From a checkpoint of a small image captioner.
Training: soap at rate 0.0027, 10300 steps, batches of 128.
Rows from block 11 of the image encoder of a small image captioner, named by matrix and row number. Rows with one number within an expert belong to one neuron, the router's apart. Each number is 500 + 50 x the weight over its row's rms, rounded and kept within 0 to 999. All counts start at 0. Numbers have three digits each.
Before each expert's rows are labels from the 100 images, of 14976, where the router gives the expert most weight on average: "responds to" is what is common among them. Only what is clearly more common there than usual is listed. The data: drawn branching plants. In brackets: how many of the 100.
# router: router (encoder.blocks.11.mlp.router.weight, 8x256, trained with AdamW), inputs 192-255
# up: expert up (encoder.blocks.11.mlp.up, 8x128x256), inputs 192-255
# down: expert down (encoder.blocks.11.mlp.down, 8x256x128, transposed), outputs 192-255

# expert 7
responds to: pink blossoms (75); leaning right (42)
router.7:542583584510508381579554471593517528596479364543504550477495431431467445522496522560493526611483588462483512500501555455536559485439517502540500486451397504469532432500470514495522580486430525
up.19:500501500501500494500547500503500499500500500500500500500500500500500501500500502500500500501502500500500500500500500500499500500500500500500500500500500500500500092500500500683500500500500502
down.19:500500497500501500500502502503500500505500500501500499500502500500500502500499499500000500499499500500495500500500500500500500500500500500504500500500501500500500501500500500498500500500500500
up.20:499501500501493493500500493503500500516500470446500501500500500466500500500490509500500500500515503501307549501500500415500500483500500500521500499500500500500500546500500500500500500500500477
down.20:501497500565500406500493500500462494502500573500500480500499500500500493500500546500502500513565500500626485500500505544497481492500504500553500498500503500500416411503500500601499500500499499
up.21:514500501496494504496297493500519616493500500502500510500516504500500500500500129500500500504504500503500468501500500504499489500499500500501500500500500500500500236500500500500500500501500500
down.21:500836500500521499497500500512500500501500500500500500500500500500500504500500499500500500502500500500499500500500500495500500500500500500385500500548488500500501524500500500500500500500500500
up.22:500500500495500497500494500500500506500500500500500500500494500500500500500500492500500500500999500500484500500499500482493500500500500500518500500500498500500500477500500500502500500502500500
down.22:500500500501500498500500502501500500502500500500500500500453500500500500500500499500500500500502500500500500500500500500500500500500500500500500499500500500500500500500500500500500500500500500
up.23:500500501494500493499500500506501500498500506500500500500509500500500500500501500500500500500503500497500500500500501254499499501500500500504500500500500500500499490500500500500500500500500500
down.23:500500500411500500493507500506500486514500491502501500500500500500500509500500475500500500500486500500546500501500500536499499500500500500509500499500488500500501502503500500511500500490504500

# expert 3
responds to: two-way forks (95); night (79); leaning left (60)
router.3:528532500572425512554479554414500490426505483568533506444565522532468443497533457539551526435489507504513474492563488497502499495483503502560504539529574511419485474473462499456463516492538563
up.14:559469500502505498495439500386614623473500496501500500500460330503502539500500500500506502482363500496498500399500521427496483676510500500477500500500534500500293685500501500465498500572500498
down.14:500492506624469421500500485527483500500500500501500453499477558500500500500527506467500500500448500502518500504500404500502500500480500500490500441506606500500500494460500500498500500502501500
up.15:500500500498480439500333534500500500500500500500500500500531500500500500500500483500500500500497500500405500500500500500924500567500500500500500500500498500500501466500500500500500500500500497
down.15:501500500848500554500617500500504489500469500500500500500500500500500500500500500500507500500498500500504496505500500500194500500537500500543500460500571500500501506500500500500500500500500500
up.17:501500500500396508500500500500500337649500418500500530500610385515500500500500395500500500501500517500500500500500499500500515500500500500500500500500500500500500498500500500499500500500500500
down.17:500500500500440102500500500500499507501500500500500494500500500456500514500500500500500500500500500500500665500500500248500500500500500500500500500500500500500500500500500500501500500500500500
up.18:513500500500434431500494500500526500500500586501500500500499500500500499500500519500710500500493482500222492500500499506500500500499500500500500500500597500500500367500500500503500500500637495
down.18:501500501640500635792500499502492576500500500500500500500494522500500500500500506500507500518500500500566500500500505500500500500504500500496500500499500500500500505500500500496500500430500500
up.19:609493450499468500500673500482570500500500500507500499500889503501500500501499500494501500497476500484605493500519452460499500500500500500500500497500500500500501557501500500500501500500497413
down.19:500529576538550403473667391500500500500500558500489491500500503500508500500500522500733500225483500500495500507581500500500499509490500500493496500500425500500500563500500500423500502411500500

# expert 6
responds to: narrow (94); bare (84)
router.6:484620605441439547541633477531572559467495436502500479556570568471482535532501532428437532534580444491497530555467490533454492517485499497452510510503472512448547398518498518545434564434407476
up.6:553500500543500501502627515476429310500500564611500500500395500485500500500521500500498500593497533558427499500492500299566499497500500500505500500500465500500530504500500501504500500500508497
down.6:366495508474499526493409500499411260633500459495596627500470500500562510500500501502507501494551500500535451500500498495603500500524499500330500500499506500500570487495500500499500500499501500
up.10:474500500466386501500503500481504522503500363501500460500561503522500500500501531501501500442475537508485499528500501641732507465500500500497500500500473500500499505501500500500500500503500423
down.10:459498500303489259478373550500517581501516477406500476500501498499503502500500494501515500500504502500131551500499518442500503503471500500416500509495516500503374504493499500542499500498537500
up.11:500500500500500500500500500500499500500500501500500500473483499500500500500500500500500500499499501500501500500500500501501500500500500500500500500500501500500325517500500500500500500500500500
down.11:501502495500502500491617500666500567498500500500499493500500501500500502500500500500497500500495407499055519500500500516500519502500500500504500499500500500500500495500499500500500500500500500
up.12:767500500497501501500502500500501293500500711500500500500493500591500500500500499500500500500500499499501500500500500828503500500499500500504500500500499500500500501500500500500500500662500502
down.12:500500498499500344499500478502501501499500500500499499500498501500500500500500542500500500499500500500558507500500500501500501500500500500501500500500500500500499501501500500498500500500500500
up.13:500500500499473546500499499500471496549500521500500501500500501519500500500500341500500500206654540500499416500500500334492500502500500500501500500500524500500498500500500500500448500500500497
down.13:500455444850500499500505502500500465500500464592501549500541500500500498496500500500496506347507499500387766500500500506500500500500500500509500492500504500500500498637500500500514500500500500

# expert 0
responds to: three-way forks (86); bare (59); narrow (52)
router.0:500468523474446422527506434602512527477493532549487579507574539440421536545468488474516542541400516524478459443589472554462510427553501506497509444523482510541539439624497510534544558427501545
up.0:501500500500500499500500500501497654515500502500500501500500500500500500500500500500500500501503699501498500498501500500498502669500500500494500500500494500500499498500500500500500500500500500
down.0:511497498477500493499493500500512504497503500498500502500508500500500503500500505500500499500514499500366497500500500503500500500500500500490500500498500500499495502499500500492500501500500500
up.3:496546500498554500491507483498456616510500505500500257500508490501503500500500484500500500499816587500565500500500502558492500501500500500422500500500513500500500616500500500463500500510503500
down.3:500621499300484310521452482554571438526503503500418512500532563500500500500501502501500500488575500503544509500500500501696505500441500500500500501500499500500489473467501501501500500499482500
up.5:500499499500501497500501500507505499500500501501500500500449484501500500500499491500500500500902480500529499500500500501500500500500500500532500500500500500500501503500500500500500500648501500
down.5:509501499501451505496500495504506510493500496565492770497500499500498504500500487500499500510519499500495496500500500505496491499500500500494500502502500500500497500500500500498500500500499500
up.6:433507501514501498501712496589548595501500470515500500500538689510500501500500515502500500481537433497483586501502502493539450571522500500497500500499483500499499445500500498508500500530489529
down.6:518558533677512703521489402533479453486502517493497566515441499497506529493509673490529476510491533502555461488495503356403505504502501502460497503489428502498497465480501496524502520544500500
up.7:547500500501500500500615422500514539499500499494500501500273449465500502500591533500499500508531479536548500498499502469572501491499500500507500500500494500500542500499501500501500500501502467
down.7:497499500911458612493498500500511532507487502500500501501533504500500449500499495501500500540500500500509574499500277497514509503507500500510501500500440500500499452503500500504498500500501500

# expert 2
responds to: bare (63); spreading (47)
router.2:434447448496491535486553506592409482582457580444481458557503409625462565524452359495520527479590488516587529402475446570492508581518504483463484565466603478468455491526461479516450478527482392
up.15:500500500500569500500419500500500268500500500500500500500496336499500500500500501500500500500500493500500635500500500509340500499500500500515500500500500500500500500500500500500500500500500650
down.15:500500498500501502999504500500500500500500500500500503500500500500500502500500501500500500500500500500500499500500500625500500500500500500311500500500500500500500500500500500499500500500500500
up.19:500500500500500501500498498500500500500500500500500500500501714500500500500500491500500500501500500500481500500500500501502500500500500500509500500500500500500500501500500500500500500500500501
down.19:500500500502500764500502500500500502499500500500500500500500500500500500500500503500500500500500500500499500500500500501500500500500500500480500500500501500500501500500500500500500500500500500
up.20:527482500521513500421403332497500500499490486397497500499809500493500500500488497498499500556604483499383582500500526627500500500500500500667500515500500500500526518531498500550562500441450270
down.20:500495500460497525496500452523288498576398546501581500500489500500501577500506555500565500488495507500523413501494500447500531500500449500446541493494571500494500490495497500500496501540500500
up.22:500500500501524500488508500500502500500500504500500501500491501500500500500500040500500500500513500500237500501500500500532500500500500500472500500500500500500500514500500500500500500500500431
down.22:500476503454484763502505482500482500523512500500500500500500537500477500500500500500500500500444500500502500500500500501516500500500500500502500500500510494500499500495500500438500500501500500
up.23:500500500500504500500497646500086500503500510499500500500539501499500500500500510500500500500500500500500500500499500494501514500500500500500500500500014500500500498500500500499500500500500587
down.23:500498500836530738503500503500500506500500500500500505500500500500500500500500505500500500503500500500499510500500500445501500500500500500503500472500501500500500597500500500500500500500500500

# expert 5
responds to: spreading (74); green leaves (46)
router.5:555465532504445453468473552524481550565503520540521553492543481431418526503479442475476471554439497459508474598478503561447451430435466492478499513543448483537582482565457541447529469438442529
up.2:483502505504502500503506494506484483503500533501500505500486501502500500500500502500500500492523510503502517500499500459497500500500500500413500500500567500500496754500500500500501500500500549
down.2:494441499526506275483510529534511500498529500495479492500547504504504452500500317500501498508683512500530664496499510530472502495498500500394500496499478501497503380500500500496500498502493500
up.3:499500500500500497501500419500816500505500468501500500501500507505500500500500494500500500500603505493500497500501501546515500514500500500510500500500491500500501536500500500498500500500500504
down.3:483480480444497510431713634497496462493466486501488535495563520500494492500500505500500500501500504500457576500498500487482525503508500500538501491494479500500484458499501500498500501723500500
up.9:491477496503502567354462564500434290476500501501500475500204495480500499500500616500500500487469499526243486500500500523504498499500500500500500500500501500500492478500500500520500500500499500
down.9:431339491446491865451504494497548492466502506499502614500523498500503514500500649500500498497538501498517495499501502545507498502500500500440502499500536500500511543503500500490500497500501500
up.12:499500500503385473507563615482511372495500513496500500500489441500500500500499447500500500504464536500521554499501446547501500526500500500500500500500499500499498454500500500495500499500500491
down.12:506499500689499421495504687494534503582541646498498540497634498501504500500500507500502502510598500498482518501497500512485424499508500500373500497497505500498505481500500500507500500502496500
up.31:552498518508480529501391401500502516497500506487500498501583527565500507500500492498498500404493499411451483515490498517483509486499500500474500501500507500500489468500500499496499502501497479
down.31:492500472500492375504570505502507546531505369506500464459410416500502514500501493501505510443477500500247616500514500502541489504500500500498503499500500500501499568502500500643501500500511501

# expert 4
responds to: night (98); bare (65); leaning right (54)
router.4:430418441552569481448500475425399507465473467458516427477433454508632497454476541537519501449518535522524514453476489414567475504520505500460508460510413506568471567464579465489555456502548506
up.15:500500500500426500500693500532538500322500462488500500500498422500500500500500500500500500500501498500500500500325500397491500500500500500497500500500500500500500440500500500500500500500500500
down.15:500500501512500500498506500500580500501500502500499500500502502500500500500500500500500500500500500500500439500500500505501520500500500500500500500500460500500499622463500500496533500500500500
up.16:500500500500500500500500500500498497500500501500500500500500500636500500500500447500500500488500500500501500500500500507728537500500500500773500500500500500500500500500500500500500508500500489
down.16:500500657500500505500501500465499500500500678500500500500495500500500500500500501500500500500500500500539499500500500504500500500500500500535500500500497500500500482500500500499500500444502500
up.17:531398500463366500500432398473500500500500500500500502500485500500550500501500500500500500500500500500478502500500500500485536500497500500500500499500500500499500454500500500560500500486504537
down.17:496599500500500753550500504493500497500495500500500453501478500500500500500500500500498500500500500500500500500500500561500500500562500500493500500500536500500500500498500500522500500491276500
up.18:515500506500476500496607510561411617500500583500500500500608496500500500500500500500500501499447500500500529500500500500566571508500500500500500484500452500500500485499500454506500504500500473
down.18:500500438695500508501524500568536542514497495500500530500470500500515609500500465500500500521494500500500500500500500500531500500444500500500500479504586500500595483504500500539500502500500499
up.19:500500500500479500498592500500495669500500492500500500500500500500500500500500501500550500500500573431434500500500500500419500500500500500500500500500500500500500487500500500500500500535500500
down.19:500326497496377773500500499500500500475497500500500529500500499500500500500501500500500500500495500500498500500499500513395500500499500500515500500500500500500500484760500500501500500564500500